config = dict(
    encoder_arch='vit',
    model="model that answers yes/no questions on an image's attributes",
    encoder_inner_norm=False,
    fusion_encoder_bias='all',
    fusion_encoder_layer_scale_init=0.01,
    eps=1e-08,
    max_precond_dim=1024,
    one_sided=True,
    adamw_lr_other_params=0.0013,
    weight_decay=0.2,
)
Rows from block 6 of the fusion encoder, named by matrix and row number. Rows with one number belong to one attention dimension. Each number is 50 + 12 x the weight over its row's rms, rounded and kept within 0 to 99. All counts start at 0. After the name is the row's rms in percent of the matrix's.
# v: attention value (fusion_encoder.blocks.6.attn.v.weight, 192x192), inputs 0-95
# proj: attention output (fusion_encoder.blocks.6.attn.proj.weight, 192x192, transposed), outputs 0-95
v.26 084:66 46 54 48 55 59 47 70 57 80 38 39 51 43 46 56 39 34 49 50 43 53 50 58 72 59 57 63 40 50 41 31 53 50 45 47 59 46 58 33 39 61 26 24 42 55 51 54 54 62 47 44 54 49 44 46 47 53 48 79 35 40 43 84 44 35 28 29 47 64 61 59 57 62 49 66 60 82 62 57 59 39 49 68 61 61 44 38 49 66 41 57 38 77 56 46
proj.26 096:40 37 40 71 36 42 55 48 50 54 39 51 28 42 36 56 68 52 46 59 46 31 61 62 33 69 38 47 62 68 56 54 41 42 52 35 58 79 40 45 99 56 57 53 37 42 70 57 57 59 53 81 62 58 52 46 52 58 48 72 64 32 58 32 48 49 51 40 55 47 41 55 49 50 45 52 63 52 45 66 19 57 48 56 65 47 44 54 52 39 41 64 45 17 30 57
v.27 090:43 53 60 53 41 37 70 61 45 47 31 65 29 32 37 37 54 61 53 38 61 32 67 54 54 39 47 50 45 62 37 37 50 40 34 41 62 44 61 49 45 47 66 43 66 38 75 53 67 36 56 54 53 58 59 64 51 46 42 39 57 68 59 42 44 38 45 21 84 37 46 55 40 41 49 51 39 53 68 38 68 54 65 54 60 64 50 27 53 54 50 57 48 49 51 55
proj.27 108:56 59 70 51 72 44 57 48 45 39 35 28 58 62 40 29 49 58 33 28 46 49 32 48 68 68 63 79 52 35 63 57 39 43 62 44 57 42 52 34 55 51 49 48 56 31 41 65 16 71 39 24 34 48 58 53 74 42 61 44 67 61 51 91 51 39 60 49 62 85 46 50 55 65 42 54 49 45 62 46 46 65 30 54 60 43 50 47 60 52 53 47 59 58 76 39
v.28 106:56 51 50 45 41 31 74 80 52 56 45 35 42 48 63 40 40 28 76 46 50 45 67 29 53 58 55 61 44 38 71 46 47 53 63 41 58 48 20 50 36 61 43 44 51 49 46 45 52 46 39 58 64 27 55 73 45 56 37 57 47 57 27 56 52 60 56 69 47 49 62 61 40 38 56 69 67 54 46 72 57 44 49 47 50 42 60 62 51 72 52 45 42 44 41 46
proj.28 104:50 44 48 59 23 36 51 38 44 52 59 61 45 57 63 35 57 52 53 36 55 30 50 56 47 60 39 55 46 76 49 44 55 56 62 50 49 20 48 49 50 37 47 43 49 59 43 70 67 42 44 29 73 40 53 49 38 30 72 46 36 54 46 44 52 67 80 48 63 70 54 46 51 67 61 56 48 70 44 52 32 45 47 39 55 54 49 40 55 39 44 55 19 52 23 48
v.29 088:52 50 51 56 54 42 68 63 60 66 64 42 78 56 56 77 52 32 50 52 38 56 61 44 52 44 64 51 48 75 69 60 38 37 64 56 49 71 68 63 63 63 50 32 30 39 33 52 32 56 64 49 56 36 51 60 45 49 55 45 55 27 38 67 51 70 73 34 33 53 41 63 47 69 52 36 72 53 34 52 32 62 42 46 42 50 38 61 56 41 59 47 24 52 34 39
proj.29 103:39 46 52 54 48 77 58 41 35 30 55 55 34 63 29 38 45 57 37 51 40 51 46 45 54 46 61 47 61 49 55 45 48 53 77 50 46 52 41 60 68 53 53 43 28 50 55 55 42 58 59 42 37 33 83 58 40 63 55 58 63 61 50 41 56 47 24 55 72 38 41 64 49 49 26 63 50 48 60 45 23 56 67 55 77 64 52 68 56 49 38 55 46 57 54 29
v.30 103:52 53 53 33 43 53 41 56 32 49 55 46 34 58 65 63 46 73 57 45 36 40 56 49 60 62 63 58 53 36 58 46 55 45 47 63 44 69 37 30 45 63 21 53 31 58 52 36 42 63 46 54 54 52 41 35 52 50 52 47 41 60 41 44 60 43 56 74 64 48 79 25 55 53 45 64 32 38 42 55 43 32 50 47 62 40 56 68 48 80 52 52 40 53 50 41
proj.30 098:43 45 33 39 39 18 61 49 46 58 58 51 59 45 54 48 75 52 47 58 68 37 59 42 49 59 44 37 33 62 58 41 46 56 47 52 49 43 59 75 31 25 59 76 54 68 38 55 65 51 63 32 45 49 69 33 47 55 48 61 43 46 36 45 35 65 72 46 57 47 66 60 37 46 62 35 70 61 40 35 68 46 46 43 44 45 47 45 44 50 56 51 55 41 33 42
v.31 098:53 53 54 61 56 46 33 31 59 50 44 64 47 60 28 48 56 63 44 45 50 46 41 68 65 58 49 44 81 51 32 65 40 49 47 31 51 64 53 39 58 35 29 48 59 62 50 43 54 62 78 54 34 73 39 26 53 60 47 51 41 57 83 31 62 55 38 56 57 38 56 52 55 50 58 48 28 50 68 37 72 50 48 45 55 66 55 35 52 26 66 52 63 66 50 57
proj.31 105:51 38 68 41 49 57 52 49 55 54 39 56 47 46 68 57 51 40 52 50 45 49 61 51 37 65 59 46 54 50 45 54 48 56 44 55 59 28 53 32 65 63 56 50 36 25 41 49 35 47 53 60 31 59 28 61 59 70 50 56 42 40 63 72 45 43 64 30 13 66 43 48 51 52 49 71 40 16 39 43 74 59 45 54 47 56 51 54 53 32 51 46 46 50 62 53
v.32 098:60 50 41 47 61 56 49 63 50 73 16 64 42 43 32 50 30 39 44 51 46 46 62 65 41 42 36 53 57 47 46 69 45 41 40 48 57 44 53 43 30 61 56 55 48 53 29 56 41 41 64 45 49 38 53 58 48 34 04 62 52 59 28 73 65 53 41 42 52 52 55 72 55 60 39 58 48 27 49 48 27 79 53 51 56 65 38 62 42 72 43 41 56 73 44 68
proj.32 104:39 71 46 56 50 45 42 32 53 68 54 43 55 65 54 30 54 50 38 57 39 35 47 47 54 68 51 56 44 32 43 59 47 31 33 41 57 37 55 32 38 45 49 37 54 22 61 44 43 48 40 59 53 40 61 52 49 57 64 59 54 48 49 46 35 51 66 45 44 42 53 42 57 55 60 61 50 70 53 45 48 52 53 52 75 62 40 46 52 52 37 34 66 39 28 30
v.33 110:47 52 47 33 32 41 50 44 50 75 63 36 85 70 63 44 51 63 46 51 38 61 59 51 39 31 48 51 40 45 39 77 37 52 70 64 52 61 68 64 54 41 33 55 51 52 32 50 49 63 50 52 65 64 47 68 54 39 67 47 75 60 44 56 30 76 56 45 35 36 58 49 56 62 36 34 56 19 44 44 49 60 48 41 38 47 38 44 53 58 62 58 55 66 40 25
proj.33 110:39 57 31 61 53 52 59 49 48 49 44 71 53 57 36 55 35 55 41 59 56 53 41 33 50 51 56 23 76 32 52 35 52 55 42 46 23 63 42 70 60 30 58 56 44 37 56 40 44 51 64 45 61 41 62 51 30 57 61 47 55 46 51 37 33 53 19 46 50 38 54 45 55 51 50 63 43 54 46 45 48 62 72 54 69 62 46 50 58 59 53 61 44 73 42 44
v.34 089:44 53 48 55 51 57 43 37 39 22 25 67 46 48 37 52 54 43 47 41 88 52 41 49 43 43 39 39 73 56 47 63 65 55 43 41 44 43 46 20 36 38 59 71 54 45 66 51 46 34 52 39 42 47 49 24 39 40 33 34 45 59 54 32 59 31 37 59 52 54 36 36 53 36 39 38 52 45 44 40 48 43 50 44 65 57 46 52 48 18 46 43 61 74 62 52
proj.34 101:59 49 54 45 49 37 59 46 69 50 53 40 48 40 72 30 47 52 40 14 51 50 47 28 53 42 43 79 35 32 31 63 41 48 43 53 75 35 50 32 30 50 52 47 70 49 41 49 48 39 44 47 47 51 45 44 54 36 52 49 43 29 57 72 39 35 58 58 41 64 55 32 41 50 50 46 57 62 35 46 55 46 50 44 39 56 29 53 51 48 45 39 62 63 51 46
v.35 098:55 48 39 61 59 25 52 56 36 35 49 48 58 45 37 49 51 52 51 48 69 47 35 45 33 55 54 50 47 55 46 38 53 64 47 41 66 49 46 66 37 18 78 51 69 48 51 50 59 24 75 58 50 54 39 64 48 44 35 27 43 61 37 38 76 40 52 69 44 52 51 49 52 24 43 51 75 67 68 52 56 37 61 37 36 54 46 41 41 32 51 47 75 35 42 57
proj.35 096:55 46 40 40 29 43 55 33 66 50 54 38 55 42 60 27 61 42 41 46 44 28 57 41 35 58 48 35 48 55 42 58 38 50 64 45 67 38 49 16 56 36 60 42 60 33 32 65 45 45 47 48 43 66 43 66 64 48 16 59 42 34 56 46 45 72 53 50 58 63 66 35 43 62 51 45 49 59 44 48 47 59 34 73 38 55 51 49 37 48 56 47 37 23 30 56
v.36 115:49 50 48 62 39 34 37 62 52 61 80 33 68 52 47 43 51 34 57 45 71 53 35 30 40 37 49 49 38 58 40 31 36 45 56 63 41 59 47 33 61 38 46 15 62 55 43 48 41 46 45 51 61 25 44 63 50 49 67 54 45 41 57 55 67 71 43 57 52 41 59 35 56 30 58 50 57 62 58 43 36 34 45 29 53 63 47 72 54 54 39 62 57 56 44 38
proj.36 113:56 28 59 55 38 55 53 69 44 37 58 73 32 52 56 55 32 56 54 42 50 46 42 40 54 34 27 82 59 38 60 39 50 60 54 49 45 23 41 50 21 58 65 47 60 69 50 46 41 39 50 68 33 45 41 48 33 52 60 59 47 48 60 70 58 66 48 53 61 38 50 33 58 57 50 61 51 39 46 40 43 55 66 44 71 53 36 53 65 42 71 59 39 41 61 49
v.37 082:44 48 35 58 37 67 44 35 56 48 56 53 23 45 49 30 60 55 64 53 30 38 57 57 64 66 40 44 31 60 68 63 42 31 59 29 44 73 51 59 62 62 49 67 41 51 68 46 47 56 51 55 53 48 48 61 54 71 49 53 43 48 55 50 47 72 59 32 58 40 37 37 57 33 64 42 37 40 57 50 30 49 43 53 56 39 47 39 52 56 54 62 50 48 76 63
proj.37 105:49 66 62 37 59 66 51 56 41 47 43 59 56 70 53 57 51 53 74 56 56 59 46 54 63 58 27 52 38 43 41 42 46 52 43 41 45 11 60 52 56 73 54 47 36 50 46 53 62 61 37 40 40 45 54 62 42 35 60 35 65 62 43 56 74 44 41 32 45 68 44 42 55 66 50 68 50 37 70 53 60 51 35 47 51 59 57 69 69 52 65 54 45 62 69 71
v.38 095:53 51 56 48 57 47 30 52 57 49 42 38 43 42 36 77 62 68 42 36 47 56 28 62 58 52 57 55 64 41 54 44 66 47 32 55 32 81 41 42 69 61 43 33 39 57 44 43 47 47 57 37 50 55 33 34 48 53 63 39 32 50 39 49 47 60 32 84 33 66 76 53 61 31 67 52 50 59 65 55 72 33 43 70 64 40 57 51 51 64 37 55 62 49 62 28
proj.38 119:39 37 22 39 64 59 54 53 35 54 44 57 38 58 53 57 48 43 55 38 42 56 67 49 33 39 37 52 53 66 64 40 61 69 36 52 53 42 58 51 63 31 42 52 52 49 43 47 45 49 50 45 48 64 60 56 50 67 46 48 45 37 47 50 62 49 75 61 58 44 64 54 40 55 44 43 54 56 54 51 71 50 21 38 34 37 52 47 23 38 64 50 54 61 43 71
v.39 096:52 53 47 59 64 39 50 50 52 51 50 41 45 55 52 34 52 59 48 51 33 42 36 42 53 51 57 57 37 54 56 49 55 23 39 47 34 60 40 49 68 42 64 43 40 62 43 43 41 64 40 41 46 34 47 39 42 53 51 38 22 37 55 47 63 52 46 62 63 42 81 43 70 48 62 57 44 38 60 52 72 26 52 54 59 51 80 79 45 64 47 68 57 66 46 30
proj.39 112:32 42 23 55 49 34 50 40 44 30 56 30 35 29 53 49 49 46 47 59 54 53 39 32 46 58 27 67 55 44 51 44 43 56 45 44 51 24 50 54 73 40 57 61 59 46 40 65 44 59 57 45 46 52 76 38 58 53 66 56 48 47 50 59 32 26 81 53 57 82 59 40 48 45 55 53 59 48 56 49 50 58 31 39 49 67 37 49 34 39 51 43 49 46 51 45
v.40 095:43 52 53 38 38 63 55 41 41 39 35 35 40 47 60 46 38 25 56 50 48 54 49 42 52 45 38 49 41 39 40 58 52 53 53 51 62 41 42 53 45 49 16 39 60 51 55 46 46 56 55 51 50 56 59 73 46 54 44 63 62 56 46 66 34 55 55 36 33 33 48 65 48 54 59 51 63 35 44 46 41 54 39 64 50 30 69 39 50 48 79 67 53 24 58 45
proj.40 109:53 86 53 56 49 57 66 62 50 25 65 62 39 67 58 42 54 55 62 34 43 50 40 41 42 58 58 24 58 42 49 42 54 52 60 49 49 40 39 59 75 68 49 54 50 54 42 64 50 58 48 27 38 42 51 65 70 42 72 49 65 44 60 76 40 52 48 45 50 47 59 59 65 62 54 57 55 51 49 60 40 60 44 46 62 59 41 50 82 32 45 58 40 71 44 61
v.41 108:60 52 55 30 33 32 65 54 49 57 56 55 38 50 65 32 53 66 66 50 32 52 66 51 48 46 46 56 44 14 55 60 53 43 54 44 50 52 44 52 46 44 38 68 42 56 38 52 50 54 42 50 54 42 46 67 49 57 47 37 53 53 33 56 46 79 63 59 32 47 74 54 43 65 47 58 57 16 31 57 54 50 44 49 48 47 37 68 55 66 43 32 51 54 57 28
proj.41 118:42 38 42 51 58 36 43 46 48 43 47 37 59 36 61 41 41 50 69 74 57 36 54 28 63 56 59 35 44 50 40 44 62 49 33 44 53 50 63 57 47 28 51 49 64 64 49 47 49 42 45 31 66 32 73 39 69 62 72 39 47 52 38 47 38 43 71 54 29 58 47 55 57 57 70 43 60 70 63 31 46 57 14 46 72 51 42 36 55 69 43 46 58 59 18 56
v.42 101:43 43 38 60 43 46 32 36 55 48 77 57 77 48 31 54 66 65 39 44 53 74 41 51 53 62 39 47 61 57 42 25 49 49 50 55 46 48 46 50 59 55 56 53 54 43 42 56 63 43 69 48 45 57 52 35 52 48 59 40 46 59 57 44 53 44 39 57 59 43 43 10 59 40 53 47 32 59 64 53 54 41 64 46 55 53 42 21 53 36 44 60 31 53 53 57
proj.42 112:49 32 62 47 55 64 44 54 48 57 54 39 52 31 42 60 49 48 57 43 48 61 44 56 51 55 31 79 41 45 54 54 53 79 48 61 39 49 49 55 36 65 57 48 43 49 58 40 42 40 44 52 42 62 42 48 34 65 20 47 54 51 61 53 62 43 38 55 54 64 35 40 39 38 27 65 49 15 46 51 70 37 43 66 41 41 54 69 60 82 67 46 55 64 92 47